{"model": "image classifier", "train_examples": 203450, "image_size": 48, "crop_scale_min": 0.8, "targets": ["face colour"], "num_classes": 7, "norm": "rmsnorm", "mlp_ratio": 4, "inner_norm": false, "patch_size": [2, 2], "label_smoothing": 0.1, "residual_init": "scaled_by_depth", "lr_schedule": "cosine", "final_lr_fraction": 0.05, "weight_decay": 0.4}
Rows from block 6, named by matrix and row number. Rows with one number belong to one neuron. Each number is 200 + 40 x the weight over its row's rms, rounded and kept within 0 to 999. All counts start at 0. After the name is the row's rms in percent of the matrix's.
# fc1: MLP up (model.blocks.6.mlp.fc1.weight, 768x192), inputs 0-191
# fc2: MLP down (model.blocks.6.mlp.fc2.weight, 192x768, transposed), outputs 0-191
fc1.549,133,160,94,177,323,142,147,226,165,159,170,259,191,220,216,200,250,305,161,201,219,183,177,240,157,161,264,175,165,172,211,202,237,229,186,184,170,227,218,185,271,253,251,203,228,155,225,232,259,168,177,250,168,173,254,139,232,258,142,204,222,183,202,196,206,194,187,277,234,211,206,158,141,212,238,203,200,186,248,259,188,211,197,272,168,103,155,225,214,183,152,194,273,157,229,214,216,214,180,141,208,166,250,237,220,209,196,178,228,219,193,194,245,210,257,182,192,195,274,193,206,264,261,193,290,206,197,224,132,233,184,196,187,257,187,184,215,264,234,219,192,228,123,198,192,178,237,172,170,135,190,187,193,130,193,284,177,183,187,238,110,228,246,260,166,202,187,181,238,202,241,175,168,207,258,181,220,221,171,157,292,156,135,196,183,244,211,214,267,210,221,279,220
fc2.549,121,190,215,199,138,213,132,256,157,124,269,248,162,188,193,142,179,288,164,88,237,190,145,198,131,186,229,175,99,224,190,205,152,221,297,203,211,228,247,258,194,188,242,253,220,197,171,122,243,216,169,155,154,132,239,270,253,249,242,283,266,176,156,230,159,232,218,193,233,209,238,129,175,226,183,172,236,271,227,212,296,177,158,187,195,174,264,207,211,234,214,228,204,228,225,195,178,170,272,190,192,216,171,180,186,209,243,217,246,222,247,163,233,159,223,229,181,167,148,252,183,208,210,199,249,255,224,200,278,204,236,241,243,227,170,219,243,176,207,128,176,213,168,224,194,138,215,147,215,165,164,170,295,189,211,210,251,175,203,209,150,145,188,225,247,244,177,196,177,206,196,232,225,217,221,175,113,209,259,256,232,177,182,178,197,189,176,185,174,232,219,275,215
fc1.550,121,137,206,211,311,144,151,208,188,98,160,174,214,201,230,182,132,294,230,230,300,166,190,243,232,203,176,155,197,190,186,184,261,192,202,198,131,260,200,270,185,260,185,261,235,242,240,201,195,236,211,214,248,237,193,177,208,193,269,150,167,165,197,210,222,207,227,163,166,175,179,153,227,254,200,227,156,168,184,196,197,202,187,133,279,212,183,226,178,215,156,220,218,208,278,186,159,141,165,208,198,217,187,258,183,182,208,197,210,202,129,312,152,105,190,233,233,219,234,201,128,280,243,153,196,229,149,201,183,229,225,172,234,227,229,196,216,190,244,160,249,209,292,142,279,223,240,145,209,240,256,234,189,258,210,227,193,163,184,140,201,208,273,184,141,174,220,168,242,242,232,270,211,181,213,143,209,183,213,190,189,236,223,256,256,221,135,160,194,185,228,212,249
fc2.550,125,229,286,227,159,212,189,248,184,87,257,233,225,199,163,185,240,242,181,126,213,236,115,184,158,171,158,212,223,226,259,188,124,192,226,199,182,269,275,185,230,200,206,197,181,140,246,191,205,197,142,116,230,187,202,206,222,178,135,187,252,177,219,192,168,208,152,200,195,143,202,121,189,239,186,234,187,229,223,230,173,217,167,156,206,166,187,248,244,213,202,161,108,214,295,277,151,136,292,238,168,250,199,182,161,199,177,218,254,223,170,218,185,134,235,306,131,244,206,303,219,214,188,194,154,251,179,233,164,241,216,173,284,215,165,244,261,211,252,225,182,156,202,202,195,274,217,125,243,183,208,225,248,212,181,214,202,120,230,152,149,193,227,194,185,205,200,174,215,219,265,232,182,239,189,187,196,214,245,194,192,241,229,252,223,185,191,167,202,243,258,202,156
fc1.551,048,215,199,217,202,171,212,168,207,189,270,228,149,210,310,159,213,266,220,240,224,160,186,242,251,214,194,207,171,145,131,194,241,209,162,219,213,179,232,273,211,274,274,183,120,238,222,204,196,214,174,159,249,179,195,193,258,151,221,250,153,187,257,184,265,229,200,187,214,160,238,212,189,239,208,155,202,163,215,215,179,180,190,178,229,205,213,204,147,237,169,269,177,219,193,140,252,200,246,190,127,46,133,238,218,216,202,178,156,198,191,207,94,184,301,174,161,206,209,195,184,267,187,178,198,162,232,199,147,221,262,207,240,206,185,179,167,282,201,238,250,214,238,172,220,204,183,225,162,261,240,111,150,199,192,181,190,231,153,177,200,171,177,191,174,195,197,186,297,146,71,186,245,222,202,182,262,171,123,222,178,159,222,192,155,159,173,238,180,197,187,236,230
fc2.551,045,175,160,156,209,204,246,196,250,249,148,192,217,189,127,243,249,247,222,187,253,205,207,259,211,182,210,196,232,145,195,147,170,259,119,184,182,235,135,174,167,122,256,186,198,144,181,237,110,199,337,187,171,244,179,207,221,218,202,200,201,206,158,166,222,156,177,137,171,205,224,192,112,177,193,272,307,188,202,234,226,254,250,215,194,178,115,241,205,177,185,271,249,70,231,198,247,273,223,116,130,214,220,199,182,208,178,177,179,171,220,257,235,238,126,259,214,264,138,166,245,191,251,202,174,207,195,179,148,222,162,206,144,207,195,184,197,211,213,190,256,218,167,197,259,163,235,209,159,138,180,89,236,228,159,207,234,188,191,197,176,172,171,177,132,203,230,219,238,159,236,171,200,230,143,191,191,253,192,237,223,209,197,214,171,189,174,199,176,227,185,205,200
fc1.552,161,191,237,140,218,181,207,241,201,250,207,224,192,165,236,169,243,240,199,182,268,229,152,207,142,259,186,272,135,190,182,259,276,171,269,173,218,224,191,205,202,222,173,207,120,142,142,155,241,218,93,174,241,151,270,144,235,228,229,202,247,155,190,233,236,212,233,196,257,163,183,152,216,156,212,188,209,248,216,214,192,188,157,192,260,242,176,179,204,197,213,220,214,198,235,168,203,195,131,199,195,258,202,207,235,224,161,141,228,179,214,190,245,107,163,155,229,158,144,244,126,266,135,157,309,163,228,182,193,226,173,188,217,249,168,173,205,222,186,186,282,269,161,227,247,126,179,165,210,171,178,191,220,216,178,267,159,213,219,243,197,209,273,207,258,197,172,167,222,82,217,279,170,219,279,214,174,131,162,179,244,229,114,204,178,209,195,157,202,188,213,216,219
fc2.552,157,205,193,199,231,214,214,210,234,165,191,224,203,159,138,233,112,194,157,179,160,218,255,119,257,211,167,100,185,222,285,180,253,231,198,206,191,217,203,194,201,222,128,188,233,152,152,140,249,150,191,222,207,196,179,215,213,242,192,170,182,258,138,264,144,227,193,225,183,253,166,166,251,169,192,223,235,203,156,178,230,229,166,153,163,202,213,164,218,212,183,207,194,218,224,261,175,174,247,191,251,254,255,151,194,177,184,236,265,227,222,200,285,170,277,285,135,150,198,179,247,190,280,222,149,275,159,215,168,215,198,192,228,221,122,215,187,107,246,145,148,186,223,229,197,132,164,161,244,180,219,234,204,218,223,196,170,224,218,198,230,244,226,187,260,195,166,247,211,243,275,201,230,220,130,247,100,207,242,182,203,243,176,247,290,203,237,187,227,178,269,187,99
fc1.553,027,138,173,184,227,169,306,193,239,246,279,204,164,169,239,149,168,203,236,276,210,174,100,219,192,200,145,191,208,191,140,229,195,205,161,218,230,184,139,253,115,207,204,231,152,208,223,244,188,232,265,230,245,245,183,184,241,151,198,211,145,224,256,154,206,204,191,187,182,188,219,222,172,174,245,150,239,141,228,225,149,174,225,243,236,141,203,223,191,152,187,232,199,198,166,115,198,211,199,218,156,158,208,224,256,217,183,197,168,186,211,234,146,226,223,132,194,149,200,168,174,259,223,160,203,119,220,241,210,264,181,195,195,220,236,88,181,265,149,211,221,147,175,205,157,189,116,182,164,186,201,123,150,252,180,142,173,232,200,195,209,202,174,205,151,158,267,179,236,75,138,144,269,199,192,155,233,175,128,163,267,155,240,190,211,121,194,189,159,201,176,227,194
fc2.553,018,176,201,221,252,209,99,195,226,229,163,182,183,167,215,262,169,208,222,215,294,183,187,237,223,189,232,249,194,175,201,242,238,215,249,168,177,192,221,173,119,205,226,247,215,162,205,253,183,216,220,216,184,221,178,212,169,209,280,23,151,177,159,159,216,181,167,159,263,177,215,211,185,206,223,243,122,218,186,134,194,204,181,189,203,167,224,225,172,230,190,226,223,249,132,174,184,220,125,141,170,200,185,228,200,158,109,177,179,175,174,229,162,117,201,217,203,178,166,80,211,276,207,180,258,132,205,213,186,219,149,196,171,181,212,240,118,329,219,207,219,231,200,169,194,192,208,218,205,231,223,200,179,196,191,191,220,250,141,199,223,204,348,204,172,164,254,92,206,220,188,193,213,222,154,228,170,181,187,267,189,236,225,209,189,193,248,236,203,236,184,178,184
fc1.554,134,272,212,195,152,284,249,241,228,282,203,189,268,201,249,183,214,236,156,243,114,203,153,237,176,161,136,173,213,260,157,253,207,281,136,190,274,225,242,186,205,160,183,183,173,142,189,188,231,269,165,147,156,184,189,168,241,167,193,200,203,267,222,181,224,258,216,204,255,189,285,240,104,184,173,186,257,168,202,181,211,179,200,260,312,230,169,127,208,161,230,122,231,254,184,180,197,196,211,226,185,170,189,178,154,255,203,226,132,176,272,139,210,197,238,147,233,215,184,220,231,157,229,233,218,164,142,272,234,239,153,218,210,223,260,176,202,185,123,202,173,205,214,227,197,209,138,239,221,150,159,120,232,228,213,154,158,222,267,224,181,224,211,177,239,211,201,180,138,156,205,193,184,134,180,234,193,209,183,180,243,225,249,173,135,128,222,213,252,166,168,203,196
fc2.554,116,247,195,126,206,205,212,204,243,149,150,222,218,218,161,253,218,141,282,234,249,204,200,125,178,174,116,291,180,147,236,212,170,238,208,186,197,226,195,184,189,118,216,235,244,137,152,199,247,133,235,234,215,191,149,234,221,181,212,232,198,198,207,207,139,233,241,108,156,232,271,93,166,236,252,264,238,244,222,245,234,194,65,221,203,228,203,206,197,191,207,172,202,170,184,288,166,150,199,170,248,293,196,240,253,211,267,204,200,200,212,190,165,219,162,272,176,144,169,171,244,295,235,187,242,179,185,190,212,246,146,144,178,166,230,217,196,197,189,233,276,227,144,242,204,201,128,172,207,138,187,239,219,192,168,183,225,214,218,231,204,215,146,198,246,203,156,140,194,205,191,206,213,175,244,219,144,217,206,102,184,233,200,171,205,203,208,237,212,224,246,136,201
fc1.555,124,221,211,208,156,291,271,238,227,168,231,206,195,260,267,283,222,188,154,198,237,153,137,204,212,160,215,226,176,174,255,277,226,275,175,211,213,253,284,129,134,197,264,186,104,194,223,214,256,231,170,173,182,203,216,193,195,188,173,224,124,232,151,208,229,202,187,145,189,150,264,178,135,319,177,161,243,155,244,222,223,197,145,195,231,210,163,231,158,188,238,206,149,221,228,189,145,203,202,217,156,165,184,206,174,198,174,182,207,241,222,167,209,210,219,183,201,192,120,211,209,152,197,181,172,168,183,206,214,178,184,254,156,173,175,184,237,177,170,206,233,151,127,183,230,196,221,227,265,177,245,140,192,269,238,179,158,196,221,216,196,232,246,209,230,184,209,76,263,97,244,164,114,244,191,191,183,155,218,269,194,264,265,165,211,158,163,182,178,247,223,226,249
fc2.555,136,211,208,197,234,177,204,255,255,152,167,252,249,221,138,276,178,254,200,208,160,222,218,149,246,200,131,269,171,211,190,220,254,196,199,183,190,249,207,156,254,226,149,171,290,199,169,256,221,133,217,233,141,218,171,185,180,263,230,177,243,153,141,231,133,195,222,212,152,272,219,182,209,228,241,231,250,243,192,205,250,215,118,183,168,180,224,125,188,262,192,163,227,201,206,294,219,129,151,80,212,229,257,194,178,199,187,202,249,256,134,179,243,185,217,286,245,150,221,157,231,181,237,229,284,272,234,218,223,217,205,207,224,211,185,175,162,251,272,243,225,204,151,169,210,211,194,178,215,168,198,204,238,155,199,199,215,137,196,186,166,233,193,212,247,180,185,170,155,222,209,206,275,221,127,171,210,134,264,222,193,276,154,239,181,300,182,229,225,213,226,162,203
fc1.556,018,178,146,111,252,175,190,157,157,221,226,171,157,161,237,152,236,189,203,263,198,152,122,294,110,217,214,166,243,202,131,226,298,183,153,171,170,213,153,210,180,247,237,222,152,145,235,249,149,234,201,207,213,241,202,205,174,195,162,202,186,184,250,148,267,190,260,259,255,149,211,223,141,204,225,259,235,116,223,264,139,204,246,210,210,189,169,162,182,226,221,182,164,241,184,146,238,202,172,229,125,171,159,236,192,236,162,191,154,130,159,232,171,139,236,137,172,226,281,232,185,239,194,163,234,146,167,292,182,181,225,178,219,227,237,197,237,269,235,222,212,184,218,236,225,188,197,229,174,212,133,224,119,235,178,237,202,237,212,138,215,211,147,187,182,133,269,167,206,157,129,166,213,186,216,145,245,196,142,243,190,228,238,183,168,197,212,190,166,185,127,178,200
fc2.556,015,265,210,208,244,186,207,232,235,249,114,170,203,200,199,209,196,218,250,282,246,141,178,165,238,230,255,275,229,150,258,132,231,185,137,169,243,180,187,175,188,203,223,176,206,203,214,226,205,201,238,243,220,214,141,196,195,175,221,270,174,163,272,284,195,231,241,125,172,185,216,232,167,189,231,230,204,142,213,140,208,192,226,231,158,270,162,98,145,233,190,198,174,190,176,189,102,166,128,200,258,267,203,221,221,220,209,227,170,172,155,148,167,213,245,111,184,147,172,186,243,242,224,218,233,120,225,178,255,239,241,224,135,193,285,145,174,154,146,228,257,234,197,188,252,244,193,232,192,158,185,312,229,226,167,197,169,134,211,270,255,228,190,173,209,267,218,197,202,258,206,211,238,217,146,220,119,194,210,213,173,226,212,201,222,241,124,216,195,229,185,176,211